Rows from block 3 of a small image diffusion model, named by matrix and row number. Rows with one number belong to one channel. Each number is 200 + 20 x the weight over its row's rms, rounded and kept within 0 to 999. All counts start at 0. After the name is the row's rms in percent of the matrix's.
After each channel's rows are labels from the 100 images, of 14848 (inputs lightly noised), where the channel reaches its highest value: "colour at peak" is the nearest of a few named colours to the mean colour under the peak. Only what is clearly more common there than usual is listed. The data: larger renderings of crowded toy scenes. In brackets: how many of the 100, against the usual share in percent.
# convs0: first 3x3 conv (model.enc.1.0.convs.0.weight, 96x96x3x3, each kernel summed), inputs 0-95
# convs1: second 3x3 conv (model.enc.1.0.convs.1.weight, 96x96x3x3, transposed, each kernel summed), outputs 0-95

convs0.76,083,246,193,189,151,194,233,210,181,179,186,233,201,207,210,220,214,203,215,206,197,208,191,190,225,204,210,202,229,203,228,159,213,201,202,211,216,214,219,231,231,210,251,227,195,212,222,248,214,228,218,203,220,220,235,222,228,227,210,197,214,199,200,213,201,199,206,231,193,218,200,232,195,235,183,192,168,208,210,232,187,196,194,176,206,203,217,223,198,207,207,202,232,221,215,202,209
convs1.76,090,189,175,205,239,187,174,212,214,197,200,176,162,197,217,171,178,179,194,224,175,150,197,157,176,201,192,214,224,167,208,194,192,187,207,179,189,201,208,201,221,171,196,201,207,193,182,190,198,195,219,166,205,172,164,223,172,204,194,195,224,165,213,200,216,206,167,187,191,199,175,197,210,228,211,202,171,192,169,199,180,156,189,154,207,190,187,193,189,195,183,194,207,189,200,165,171
colour at peak: yellow (25 vs 1.1)

convs0.36,047,198,200,202,202,175,184,212,199,186,207,204,245,197,186,163,197,215,204,190,188,208,236,178,185,182,201,226,227,187,195,192,215,190,211,155,189,214,196,192,194,199,202,210,251,201,188,211,248,173,185,219,180,192,195,229,193,175,202,168,184,172,185,208,169,190,187,194,220,190,162,176,194,235,219,199,204,173,199,192,159,179,197,183,203,214,150,177,241,187,210,219,180,193,190,191,220
convs1.36,077,182,193,205,190,181,171,188,208,216,194,176,197,179,182,135,215,174,177,196,188,131,202,159,191,196,202,198,193,215,179,209,199,182,205,198,191,203,189,209,202,206,219,203,222,202,187,221,194,193,198,176,199,183,179,232,171,208,198,188,241,188,220,188,193,212,185,179,194,190,208,195,209,197,230,190,189,172,193,204,188,166,181,175,177,196,175,175,237,200,181,214,198,172,214,167,150
colour at peak: pink (41 vs 6.3); white (30 vs 1.9)

convs0.74,052,247,189,196,145,237,274,206,185,188,192,229,235,209,202,220,223,183,217,183,203,211,209,184,213,201,209,197,194,185,213,169,202,203,197,211,208,203,198,205,193,210,201,185,185,191,213,223,191,228,221,194,185,218,222,218,219,224,184,211,190,227,199,202,169,194,204,223,173,214,183,226,200,185,186,200,213,236,235,252,207,190,215,186,228,215,195,203,200,208,210,207,223,235,210,191,218
convs1.74,101,208,188,212,249,180,185,236,228,196,192,206,145,202,236,180,174,198,199,227,174,165,208,170,184,193,207,213,213,177,198,198,188,193,211,185,185,190,210,198,199,158,211,204,210,210,178,188,210,197,209,189,217,181,176,220,186,192,178,203,229,159,213,206,211,189,155,181,201,192,165,187,208,219,223,207,183,209,183,200,214,181,188,154,202,206,180,203,202,185,169,197,208,173,184,163,168
colour at peak: white (68 vs 1.9)

convs0.34,184,182,216,217,193,205,197,208,222,202,203,203,154,161,208,184,176,165,159,197,205,207,192,198,202,193,188,200,181,201,188,214,172,198,190,217,200,201,209,199,182,186,186,203,190,187,191,191,145,183,196,152,176,195,157,200,172,182,178,195,188,182,203,206,212,220,164,188,203,186,226,212,187,205,203,189,189,220,174,199,208,211,196,214,179,154,198,195,142,190,198,154,169,165,188,211,197
convs1.34,111,190,195,215,207,199,207,166,200,210,222,209,213,207,194,193,226,200,143,223,203,205,195,187,199,211,206,201,208,188,214,166,200,204,188,213,212,175,190,206,235,229,179,205,162,207,204,139,212,227,221,219,210,184,177,180,196,223,216,225,214,191,222,206,199,203,218,212,173,225,193,168,222,191,203,164,207,206,177,190,166,206,202,203,223,219,231,198,188,194,225,194,182,132,175,212,191
colour at peak: black (75 vs 12.5)

convs0.60,036,178,213,168,200,184,135,174,186,191,194,198,198,189,194,194,219,195,217,191,208,220,184,214,193,193,201,262,225,215,151,192,210,191,178,213,211,213,208,197,192,193,154,200,182,195,195,191,200,212,208,241,180,199,206,219,203,206,181,209,189,207,163,187,217,195,185,212,217,210,215,188,242,196,177,233,234,186,202,189,235,203,215,212,210,159,247,204,202,180,208,190,194,211,223,198,187
convs1.60,061,172,207,207,235,172,193,214,206,193,198,211,197,212,194,169,201,186,178,206,184,173,179,180,213,209,216,216,188,169,223,195,178,203,200,172,199,175,202,212,217,218,205,168,205,203,193,172,200,183,206,166,186,164,167,205,163,182,256,210,224,160,207,195,191,212,198,202,191,181,181,177,206,197,201,179,197,192,185,192,181,176,184,183,216,145,173,165,171,196,185,211,208,175,213,157,204
colour at peak: grey (41 vs 20.3)

convs0.40,143,175,194,184,151,207,199,201,174,180,183,180,229,199,198,184,202,189,191,195,190,189,177,174,184,173,199,163,174,175,212,199,199,187,192,177,206,178,172,186,169,194,181,193,160,186,182,192,195,183,199,192,200,200,196,190,155,178,200,192,196,195,177,158,183,197,202,168,171,147,182,173,186,173,185,162,189,180,194,222,189,177,195,199,196,219,162,185,216,185,182,174,192,174,207,174,195
convs1.40,146,250,204,191,206,216,197,211,210,201,204,187,182,186,190,190,213,222,232,181,221,221,205,230,212,211,212,195,192,179,190,185,200,203,210,203,193,209,207,205,202,199,165,205,168,206,239,242,202,191,206,164,175,193,225,154,214,185,167,223,180,196,180,228,213,229,198,206,201,203,216,219,170,216,174,199,189,203,214,228,211,212,201,229,153,195,153,220,214,250,198,201,214,203,179,195,229
colour at peak: grey (42 vs 20.3); white (26 vs 1.9)

convs0.19,050,208,190,196,191,206,216,202,192,191,184,198,236,222,236,186,211,210,200,185,200,223,209,200,160,193,222,203,214,166,206,176,193,179,214,216,224,209,227,211,214,207,217,188,174,188,197,219,202,194,224,204,220,230,221,211,184,206,245,236,205,261,203,176,196,196,205,191,211,192,209,181,188,195,205,194,225,217,201,221,173,135,209,197,213,241,217,213,239,194,216,210,194,181,205,247,207
convs1.19,068,176,197,230,243,206,184,194,209,196,200,221,163,187,243,215,195,167,190,197,149,162,224,172,194,204,181,202,202,222,190,188,191,201,216,183,184,204,190,194,208,207,179,208,210,207,166,185,223,199,197,203,208,174,171,222,175,191,170,207,238,169,203,190,196,193,181,190,195,197,171,176,194,220,211,179,174,186,181,202,192,215,197,145,185,251,221,204,199,192,165,199,200,189,220,189,187
colour at peak: white (87 vs 1.9)

convs0.75,131,220,203,224,219,210,211,221,220,216,211,217,190,184,173,198,150,206,187,207,186,200,200,204,212,219,185,201,205,218,215,217,202,193,195,197,199,185,200,186,205,188,212,213,192,200,210,216,193,202,193,155,142,187,135,171,207,195,140,183,170,140,198,204,190,204,177,210,218,211,206,216,195,209,200,214,193,206,203,205,205,218,200,197,177,153,193,206,165,206,202,196,182,205,153,185,204
convs1.75,139,213,191,164,186,169,190,173,188,156,221,196,207,220,221,206,246,213,186,223,184,211,183,193,188,198,183,208,208,192,190,172,213,194,193,202,192,208,183,214,216,209,204,198,219,215,201,140,208,219,227,236,231,192,198,194,179,266,225,210,228,197,192,177,206,190,198,178,187,180,187,166,192,215,208,203,191,202,213,191,193,195,204,206,213,201,194,191,186,184,241,190,160,222,219,213,157
colour at peak: brown (71 vs 32.4)

convs0.26,052,181,198,172,198,193,168,184,199,188,194,199,175,205,174,185,168,221,212,208,196,189,226,200,208,231,204,189,183,197,181,175,240,201,167,195,150,194,184,224,200,218,192,244,213,227,204,196,215,201,199,213,221,191,206,215,218,187,207,202,196,230,178,211,188,205,165,186,218,193,247,191,202,225,225,204,196,217,182,197,258,242,191,229,209,153,228,187,192,189,182,195,192,209,187,219,206
convs1.26,080,136,183,198,251,168,162,198,206,209,181,185,190,181,215,192,191,187,177,215,201,168,213,186,182,192,223,190,215,203,195,186,215,189,196,223,195,196,238,196,193,192,190,184,211,198,188,180,202,197,183,182,228,197,164,225,179,179,249,196,220,155,208,207,199,201,200,206,201,196,174,225,224,186,228,210,184,199,206,184,177,162,200,162,235,178,211,193,195,188,188,232,196,182,193,183,182
colour at peak: blue (39 vs 5.4)

convs0.54,043,204,205,220,217,230,176,211,188,202,200,215,227,220,225,192,213,213,204,215,225,215,224,240,178,200,207,231,257,196,177,227,205,206,228,196,243,203,187,242,203,177,170,208,207,217,207,211,227,192,209,184,189,217,203,206,216,210,190,223,209,220,200,203,194,186,207,222,222,213,165,207,202,223,204,190,221,190,224,251,203,214,244,209,191,219,199,209,210,230,199,200,197,223,235,180,240
convs1.54,068,201,195,194,225,202,166,209,210,199,184,172,171,191,189,158,168,206,212,205,186,168,186,166,207,212,188,166,218,159,214,198,212,195,204,180,177,183,173,220,201,189,202,197,197,202,181,185,209,192,191,194,154,185,197,213,171,184,222,198,208,174,202,181,235,194,172,194,195,192,198,168,188,217,205,188,176,189,195,214,173,156,194,169,194,147,191,166,187,206,167,207,203,205,184,176,158
colour at peak: white (29 vs 1.9)

convs0.78,148,138,199,184,151,188,184,172,188,186,188,185,189,192,206,165,208,191,185,190,199,198,168,201,179,150,194,195,184,161,176,192,193,200,195,197,192,199,192,195,173,191,174,191,172,183,149,177,171,194,199,206,213,198,208,207,128,158,219,215,204,204,200,194,206,210,204,178,185,168,205,203,201,194,205,173,204,200,179,198,213,187,206,210,207,211,200,205,207,182,187,164,194,173,211,205,191
convs1.78,135,237,202,235,207,228,248,202,207,236,199,229,222,196,168,196,189,202,196,185,206,211,239,227,221,207,194,226,195,186,190,184,200,200,190,194,203,185,196,213,195,237,202,191,192,217,206,219,197,165,176,189,166,215,226,174,198,138,203,204,189,181,208,230,191,194,226,202,223,216,194,171,209,166,202,154,193,198,194,194,177,219,200,198,203,232,216,201,190,179,207,211,206,174,159,218,203
colour at peak: blue (98 vs 5.4)

convs0.62,161,189,202,169,181,189,144,181,174,204,202,165,202,191,156,195,152,183,184,195,189,194,189,202,197,194,179,190,195,205,193,191,204,199,188,171,198,188,184,147,186,182,179,208,186,186,197,191,191,192,193,183,189,193,172,188,190,193,171,195,193,169,167,180,214,202,190,195,195,194,201,185,194,197,159,199,155,156,201,184,197,203,211,201,139,167,202,193,182,201,197,193,170,195,162,187,194
convs1.62,116,222,195,188,197,215,262,182,202,193,194,230,197,205,220,212,185,213,202,174,207,240,220,197,195,210,147,199,167,194,181,154,224,204,223,221,182,220,211,208,176,208,211,197,203,206,210,193,179,199,194,189,182,196,198,213,200,224,195,172,198,206,197,212,164,193,184,181,211,177,220,151,164,163,231,206,212,189,204,215,206,211,222,208,189,193,200,203,219,202,238,203,164,235,221,223,207
colour at peak: black (44 vs 12.5)

convs0.23,049,202,183,205,202,230,225,209,194,193,185,215,217,202,220,205,217,198,201,192,210,213,207,199,168,204,233,199,215,178,222,198,199,176,214,223,223,196,230,216,227,218,239,190,163,212,204,230,202,190,221,168,185,222,214,173,191,206,207,223,208,268,189,168,180,193,181,178,188,179,197,169,181,202,190,183,208,220,196,218,150,152,208,190,191,215,246,214,202,202,212,211,202,199,209,234,208
convs1.23,082,183,193,220,243,199,175,194,213,198,198,219,171,194,270,220,187,175,186,200,160,178,203,184,189,192,194,209,212,227,195,192,187,197,224,190,204,187,190,197,200,207,180,213,209,200,167,187,216,194,195,210,251,189,169,225,168,191,180,207,249,175,211,177,196,182,189,200,198,199,180,190,212,220,206,181,197,185,181,198,187,189,197,156,194,248,246,212,203,192,182,196,193,190,225,189,194
colour at peak: white (51 vs 1.9); cyan (37 vs 3.6)

convs0.42,118,211,197,189,183,183,205,205,165,193,185,186,198,195,177,194,181,193,209,190,183,180,184,219,181,181,198,189,205,190,219,149,170,183,183,157,204,163,184,105,192,203,204,226,174,215,185,195,175,171,195,207,206,206,189,207,165,181,186,192,224,173,199,168,210,176,177,194,182,167,167,200,198,199,196,186,176,184,192,216,202,191,199,199,201,197,206,177,199,211,197,206,214,203,184,175,178
convs1.42,130,194,180,183,193,182,186,193,216,210,197,203,198,185,230,224,204,215,187,197,231,196,201,213,207,208,233,222,194,223,206,149,173,199,178,198,210,215,224,164,192,192,190,220,192,184,195,245,171,190,213,210,237,215,190,170,214,209,199,201,196,211,213,186,162,203,195,203,177,187,186,194,173,159,211,191,244,179,200,187,186,172,220,216,182,246,225,199,190,173,192,169,181,220,206,148,197
colour at peak: grey (46 vs 20.3); pink (34 vs 6.3)

convs0.16,208,206,194,176,190,181,202,184,200,200,194,187,176,186,151,199,162,204,202,176,173,190,188,183,204,198,161,179,170,194,202,193,177,188,180,195,184,157,188,198,193,197,201,199,160,190,193,204,184,207,195,162,170,183,170,165,194,193,176,196,185,148,175,194,170,193,180,204,190,200,190,207,152,185,192,198,175,193,192,192,185,199,166,187,195,163,196,206,163,188,189,192,206,207,149,180,187
convs1.16,173,182,202,152,175,186,224,215,182,166,192,226,192,197,194,192,214,189,220,203,153,218,219,221,225,187,134,186,194,184,199,209,212,210,198,212,214,208,188,204,189,153,189,204,206,195,197,184,171,232,198,211,188,218,210,200,225,245,179,200,199,198,220,205,205,190,219,202,212,209,202,216,178,223,196,240,180,214,220,162,212,239,208,220,164,183,205,213,174,191,208,205,212,237,197,203,208
colour at peak: brown (69 vs 32.4)

convs0.17,074,197,218,211,185,189,191,215,212,210,208,218,177,194,211,180,176,194,149,203,192,199,202,211,182,206,183,220,210,204,183,234,200,210,205,192,196,193,197,172,162,184,153,190,184,195,186,165,189,148,179,209,178,181,119,196,183,175,183,192,175,169,203,201,192,203,203,192,218,210,195,195,209,209,209,218,222,207,205,212,229,212,217,217,193,191,177,175,211,198,196,196,150,157,197,192,200
convs1.17,091,209,172,210,207,194,205,160,206,192,227,233,220,225,198,207,224,229,183,188,210,215,218,198,211,223,219,194,204,225,201,178,222,207,200,205,198,220,193,206,219,229,205,176,214,219,193,204,213,208,212,215,216,166,217,163,191,234,230,192,190,229,216,209,175,190,200,208,199,224,204,174,198,218,223,181,223,205,191,215,161,165,197,214,195,233,156,243,216,171,242,167,162,195,212,206,199
colour at peak: grey (63 vs 20.3)

convs0.4,255,162,205,191,169,201,143,178,175,199,191,187,194,199,199,168,192,186,190,177,203,196,180,204,155,150,200,183,193,162,172,185,200,204,201,188,198,195,195,159,187,200,176,197,191,179,163,192,188,174,192,194,204,195,191,195,140,157,196,209,197,209,203,177,208,199,202,176,179,172,197,181,206,200,171,176,182,181,194,185,206,194,207,211,152,194,204,186,188,188,186,177,171,187,198,204,183
convs1.4,141,193,208,240,232,221,236,166,182,230,184,215,220,193,222,203,188,173,198,175,183,203,209,229,190,203,207,205,200,175,195,169,200,204,177,175,200,206,221,204,196,210,220,204,182,207,212,232,175,158,162,220,212,206,225,204,178,134,195,197,187,199,186,231,188,209,219,188,221,196,199,155,215,174,186,166,192,181,206,186,180,219,213,190,224,216,227,186,178,204,188,200,177,195,193,201,221
colour at peak: blue (76 vs 5.4)

convs0.32,053,187,197,212,189,188,175,195,196,202,190,197,171,212,208,185,180,222,208,203,187,187,188,224,202,210,191,180,203,195,206,169,187,164,213,191,177,182,207,207,189,212,250,207,166,205,195,187,199,172,194,198,178,192,210,180,183,164,208,177,241,172,213,217,176,191,187,174,196,188,238,217,180,232,214,163,144,200,184,215,247,250,168,191,186,171,194,183,201,204,174,205,197,213,192,212,197
convs1.32,089,139,192,208,235,161,164,207,207,209,185,160,190,177,188,194,176,170,176,208,220,174,206,188,185,180,236,217,209,219,212,188,206,187,205,202,186,227,210,176,190,202,199,186,216,170,190,202,214,213,192,188,245,212,158,207,207,202,241,197,173,190,219,194,194,188,210,221,204,193,181,232,207,182,212,216,212,184,195,182,188,161,186,171,223,202,245,190,199,173,197,195,208,187,192,181,191
colour at peak: brown (64 vs 32.4)

convs0.66,063,167,203,190,173,178,163,205,200,200,216,178,189,182,194,167,178,197,210,197,196,209,210,225,211,213,210,204,124,217,188,240,233,226,176,194,164,195,181,199,215,213,232,194,192,167,173,217,220,166,190,205,192,170,220,221,212,181,216,206,183,200,172,216,236,202,199,201,199,200,207,219,213,149,211,204,192,188,182,193,193,207,195,209,200,181,163,167,208,173,197,200,212,210,207,196,205
convs1.66,063,156,173,193,218,168,228,208,192,210,200,233,221,207,229,169,186,218,174,193,200,171,209,195,207,195,206,242,168,193,191,213,187,203,198,200,207,218,185,206,215,215,208,198,207,210,200,179,212,200,189,220,231,196,172,205,191,193,278,186,208,172,211,199,167,192,211,219,202,181,203,215,225,150,198,194,224,209,213,214,190,182,191,192,209,194,258,180,190,201,201,203,191,240,187,196,206
colour at peak: yellow (26 vs 1.1)

convs0.8,056,189,201,187,152,202,190,178,186,207,199,189,194,205,182,213,190,185,204,197,196,205,176,232,201,218,201,202,220,185,222,220,209,228,231,243,202,225,212,264,215,217,234,221,139,211,204,205,210,233,215,202,188,214,216,173,215,217,187,225,218,201,159,180,219,206,195,197,215,197,203,201,200,218,179,203,164,209,192,201,228,207,208,197,173,183,240,245,197,215,202,217,202,213,201,217,196
convs1.8,104,131,179,217,260,195,186,210,226,202,190,178,176,187,247,195,170,173,182,201,189,178,191,183,176,210,210,178,205,225,200,182,187,193,212,191,199,177,180,187,183,194,215,176,211,193,172,182,199,191,191,194,239,199,162,198,174,179,204,184,218,174,205,201,181,191,190,221,215,222,189,191,221,203,215,191,227,184,170,194,186,166,195,169,206,174,220,193,194,194,184,200,198,209,234,181,203
colour at peak: blue (30 vs 5.4)

convs0.24,054,199,202,199,176,203,152,178,174,176,182,221,196,197,204,216,192,162,210,204,209,209,230,176,215,215,199,218,220,190,181,124,211,183,201,192,210,188,203,194,172,184,181,213,171,210,203,193,193,196,208,203,194,198,200,172,211,194,169,159,208,190,187,200,160,198,168,172,216,191,229,155,185,220,213,198,196,247,198,230,223,206,198,211,203,185,218,179,204,181,205,199,184,218,182,205,228
convs1.24,087,158,184,219,241,166,177,225,227,205,186,166,181,199,201,176,189,193,194,210,192,167,187,189,195,199,219,196,199,186,220,187,208,200,191,209,197,190,228,201,200,189,230,184,229,195,200,189,193,195,192,174,225,186,159,227,181,169,233,214,184,175,205,213,195,216,175,200,203,183,174,216,222,204,228,211,182,213,185,191,192,162,188,174,236,143,163,191,208,185,195,225,212,170,209,177,197
colour at peak: brown (71 vs 32.4)

convs0.48,145,172,213,197,165,199,145,200,193,205,206,176,178,178,192,190,157,174,170,196,214,200,194,202,194,188,177,196,183,206,167,204,206,214,196,197,202,196,189,175,185,182,153,200,187,184,194,180,171,179,194,177,187,193,171,195,189,191,166,199,189,188,175,191,209,207,175,181,201,199,207,183,194,211,161,207,167,187,191,192,221,210,221,212,139,161,192,189,177,196,195,180,148,172,187,196,195
convs1.48,122,215,186,213,215,230,244,157,178,206,196,212,214,205,177,230,193,213,195,204,203,236,206,205,190,206,173,205,206,159,214,162,206,217,201,195,201,203,205,213,191,212,219,188,179,215,221,152,217,219,198,230,190,185,217,191,210,220,218,198,196,230,217,229,195,212,193,216,213,213,201,152,182,205,218,175,186,204,190,218,172,196,232,195,216,213,237,194,202,201,257,213,180,186,198,228,163
colour at peak: black (99 vs 12.5)

convs0.41,154,209,197,193,199,204,190,195,189,220,206,189,179,185,159,199,166,195,194,203,183,190,188,204,196,205,193,182,180,214,219,197,191,178,179,183,198,165,186,180,196,200,208,217,187,193,210,210,180,188,187,150,167,178,165,145,196,194,164,190,171,167,153,180,191,197,161,201,210,193,193,201,149,193,174,200,169,188,198,193,185,207,195,192,166,168,205,201,170,202,198,196,196,205,149,177,188
convs1.41,141,206,213,155,160,166,207,207,206,159,214,184,198,220,212,192,237,211,190,214,171,221,205,218,213,195,191,246,194,191,191,179,222,191,201,229,206,199,207,198,212,194,186,220,220,203,209,165,166,226,217,240,217,221,187,213,195,251,197,196,231,185,227,194,205,176,213,176,198,185,188,198,181,222,206,215,189,201,221,209,227,224,210,216,199,180,231,198,181,169,240,215,183,221,211,210,200
colour at peak: black (43 vs 12.5)

convs0.5,047,198,199,187,190,180,187,196,190,215,201,207,204,204,185,211,197,189,200,189,189,220,184,199,197,179,171,184,196,168,195,168,198,215,197,223,195,208,221,223,137,202,177,171,182,158,216,182,187,206,201,186,191,204,187,170,181,199,166,210,193,169,152,181,216,234,195,202,245,198,239,178,183,223,194,223,217,224,195,193,196,204,213,197,216,215,224,204,234,173,199,201,188,184,182,233,149
convs1.5,099,167,209,230,245,192,185,212,230,203,200,174,195,197,214,164,209,197,194,209,161,156,202,176,201,203,209,216,185,202,192,189,187,203,210,177,184,173,190,190,221,185,202,195,222,212,189,194,194,220,204,174,184,186,182,220,179,192,244,211,228,171,195,214,190,202,172,197,209,187,163,207,235,201,209,183,169,214,180,194,191,199,175,179,210,161,142,196,204,189,170,223,207,186,242,198,214
colour at peak: grey (47 vs 20.3)

convs0.55,083,217,216,230,238,197,179,217,188,226,221,210,225,217,182,200,177,208,210,194,203,202,232,225,189,215,217,211,234,206,205,222,209,201,216,136,213,175,186,150,198,210,209,201,217,212,199,203,227,166,177,225,198,188,188,198,203,186,174,179,197,161,208,192,217,182,208,196,205,202,159,174,219,217,210,204,221,163,203,202,205,219,210,213,196,210,194,165,237,213,206,222,198,210,181,156,219
convs1.55,107,162,189,169,174,163,211,188,205,202,201,205,197,158,202,181,214,201,194,175,226,172,171,200,207,197,180,188,178,196,182,185,185,180,193,218,190,217,219,173,214,216,221,243,233,196,196,222,160,194,208,213,186,196,185,193,195,230,207,189,199,216,177,180,194,196,181,196,176,193,212,201,181,142,216,209,233,189,212,197,181,178,203,231,199,208,199,186,176,190,205,177,179,240,233,161,177
colour at peak: pink (32 vs 6.3); red (30 vs 3)

convs0.11,121,207,144,197,191,191,198,188,200,172,151,195,195,197,195,195,208,207,199,203,205,148,198,166,168,210,197,190,192,199,214,185,200,183,187,188,176,191,191,205,212,214,217,206,189,209,201,203,205,212,206,202,202,190,206,202,202,206,214,207,209,190,186,188,180,146,181,198,190,193,137,193,192,190,190,191,184,192,190,183,183,134,180,125,189,203,198,216,198,191,176,201,204,199,203,162,179
convs1.11,142,118,170,204,201,200,218,194,194,212,189,187,213,199,199,215,189,179,195,204,209,147,198,190,195,193,209,195,175,214,200,193,199,183,206,217,220,206,208,166,228,169,209,192,218,182,213,218,208,182,179,192,215,165,191,188,181,184,206,184,194,201,209,208,181,201,198,211,172,199,193,245,205,183,203,212,225,191,201,187,191,200,217,198,210,225,204,205,197,205,155,218,226,232,211,136,241
colour at peak: pink (68 vs 6.3)

convs0.95,043,187,206,175,220,200,193,211,198,231,223,161,207,203,182,220,187,208,193,178,175,224,214,250,195,218,189,164,210,234,171,192,195,218,193,172,180,206,147,215,205,204,161,193,230,221,224,178,191,200,192,202,185,170,224,188,200,185,207,229,194,228,199,229,195,198,218,218,178,207,189,222,195,212,214,199,230,156,182,201,231,239,193,224,222,191,175,196,215,209,204,176,210,183,203,197,181
convs1.95,072,162,183,188,216,167,173,204,208,205,176,190,200,174,205,175,176,196,182,215,216,155,195,152,193,186,212,201,189,181,188,186,195,183,215,193,184,188,204,196,215,218,178,193,204,198,177,193,207,201,189,191,207,207,174,209,180,203,241,175,223,159,197,188,212,177,196,204,220,196,180,193,208,171,209,203,186,189,218,177,182,172,211,170,231,202,254,162,188,196,190,219,208,174,190,176,142
colour at peak: yellow (25 vs 1.1)

convs0.37,070,178,177,205,150,189,199,187,190,173,177,194,201,178,182,214,199,186,191,180,178,202,179,175,167,163,182,214,223,174,190,170,187,189,234,164,178,201,178,212,181,186,217,180,196,193,201,174,185,184,204,193,171,201,171,209,175,199,192,175,211,175,196,217,168,200,165,210,228,200,188,171,195,197,191,189,196,200,219,221,193,182,231,193,211,191,199,145,183,173,202,158,187,206,173,173,190
convs1.37,124,214,192,187,232,180,180,196,209,184,210,195,215,205,180,139,211,211,201,196,173,166,214,188,186,199,239,208,192,201,187,209,205,193,214,172,190,195,185,211,218,175,191,195,243,214,192,215,195,206,193,189,202,191,204,200,194,184,234,213,247,191,212,204,170,215,169,189,212,189,201,204,227,220,190,199,179,194,199,194,202,198,179,189,186,187,141,192,241,195,169,249,203,141,189,198,201
colour at peak: grey (76 vs 20.3)

convs0.29,108,174,181,190,166,200,183,186,182,172,148,187,197,186,209,168,210,196,194,213,207,175,163,160,155,157,195,183,194,162,194,175,194,206,200,194,175,216,195,195,195,208,200,200,197,185,174,205,187,220,221,197,209,207,203,214,186,207,214,204,211,208,195,179,202,197,182,184,193,173,177,197,199,206,186,165,181,198,182,181,205,113,191,183,190,209,194,211,198,169,168,184,197,193,214,201,181
convs1.29,125,186,190,218,213,207,219,219,211,227,203,185,196,194,153,206,163,198,202,187,196,204,231,210,204,218,182,189,187,194,193,201,206,182,201,219,216,188,202,207,214,215,196,180,214,174,211,207,195,153,172,173,163,185,208,168,177,142,214,186,170,184,215,237,195,198,222,212,197,216,221,256,180,184,191,199,189,185,210,193,176,207,182,225,157,197,198,203,196,230,182,210,229,233,174,202,212
colour at peak: blue (47 vs 5.4)

convs0.53,062,167,205,207,170,203,163,204,198,221,226,172,225,210,204,178,185,214,198,212,214,191,236,229,189,234,204,185,169,203,206,242,229,247,197,200,183,206,153,246,223,204,182,205,181,209,188,187,201,187,193,223,175,170,207,193,221,199,199,206,183,209,184,197,207,189,190,199,207,197,173,204,198,166,213,212,218,193,192,186,224,228,207,230,212,210,166,200,241,201,189,218,201,199,213,171,242
convs1.53,077,188,190,170,225,179,211,223,216,201,192,218,182,167,203,213,198,185,216,190,208,178,221,189,200,189,196,213,168,178,186,229,201,189,222,198,188,204,208,238,205,198,180,221,207,198,201,189,230,195,165,213,184,199,203,188,191,185,226,173,225,177,204,210,205,183,192,203,216,203,215,189,209,153,205,197,218,194,234,228,194,167,201,186,199,191,254,185,170,217,195,160,188,233,176,197,130
colour at peak: blue (55 vs 5.4)

convs0.64,031,185,186,197,179,188,171,194,170,187,183,227,173,172,151,205,197,185,211,217,208,203,196,225,170,215,222,211,230,190,194,201,201,197,189,185,208,182,242,175,207,224,209,228,170,235,201,220,220,182,205,196,188,200,227,172,196,189,202,181,219,203,188,202,199,196,188,202,189,199,202,202,225,222,181,198,188,188,181,158,167,173,193,192,168,153,259,227,170,205,203,190,188,221,184,212,186
convs1.64,053,137,181,205,237,182,164,204,218,203,200,166,188,200,226,191,182,196,178,224,226,174,182,184,204,199,217,194,199,209,226,183,181,193,210,192,219,192,190,203,182,210,235,201,232,180,204,181,189,191,189,187,228,171,142,226,179,197,229,203,184,179,214,181,227,202,201,220,196,197,201,190,227,196,218,189,234,196,180,196,180,154,197,177,208,167,206,181,190,169,192,195,200,209,206,176,189
colour at peak: brown (72 vs 32.4)

convs0.22,053,198,199,199,177,180,197,208,184,206,202,198,213,201,211,164,184,215,195,220,187,205,209,210,160,221,221,195,202,195,248,189,192,170,200,186,191,215,209,190,211,194,219,200,197,169,178,191,196,183,190,235,209,195,219,219,187,175,251,184,199,238,194,184,194,188,183,175,199,183,209,182,185,136,196,202,196,207,196,213,165,130,213,196,202,219,214,219,224,179,210,206,180,174,177,236,213
convs1.22,057,147,178,230,235,195,208,200,212,202,210,228,181,170,207,219,213,160,180,172,180,166,234,198,214,197,178,216,193,235,195,214,193,221,228,208,195,238,216,200,224,225,191,194,220,207,171,213,206,208,205,194,224,197,158,199,190,212,172,202,207,181,212,203,186,201,184,198,182,201,191,200,223,200,230,190,209,200,195,170,180,198,196,162,174,247,223,220,208,168,201,183,196,212,232,182,199
colour at peak: white (46 vs 1.9)

convs0.67,038,195,199,199,182,205,194,199,167,200,196,253,183,181,155,190,218,211,211,174,213,220,238,212,157,198,220,243,216,193,170,197,188,216,211,186,192,192,234,144,209,219,191,203,193,219,207,209,211,172,213,189,195,192,212,170,207,189,192,193,199,195,190,199,206,200,176,198,218,186,176,195,214,187,232,226,218,215,177,172,161,182,193,215,201,165,237,174,183,185,224,186,190,202,174,199,223
convs1.67,066,168,194,220,216,188,171,209,227,203,223,195,199,203,228,170,215,191,196,215,186,170,183,182,220,209,194,191,197,199,213,184,192,202,183,197,198,193,219,207,204,205,229,194,236,186,202,197,195,200,195,191,168,169,169,251,177,182,248,220,187,181,204,199,233,210,181,198,204,178,178,188,218,202,226,185,174,226,189,196,202,164,185,177,207,154,125,183,194,182,188,206,204,188,195,187,205
colour at peak: brown (84 vs 32.4)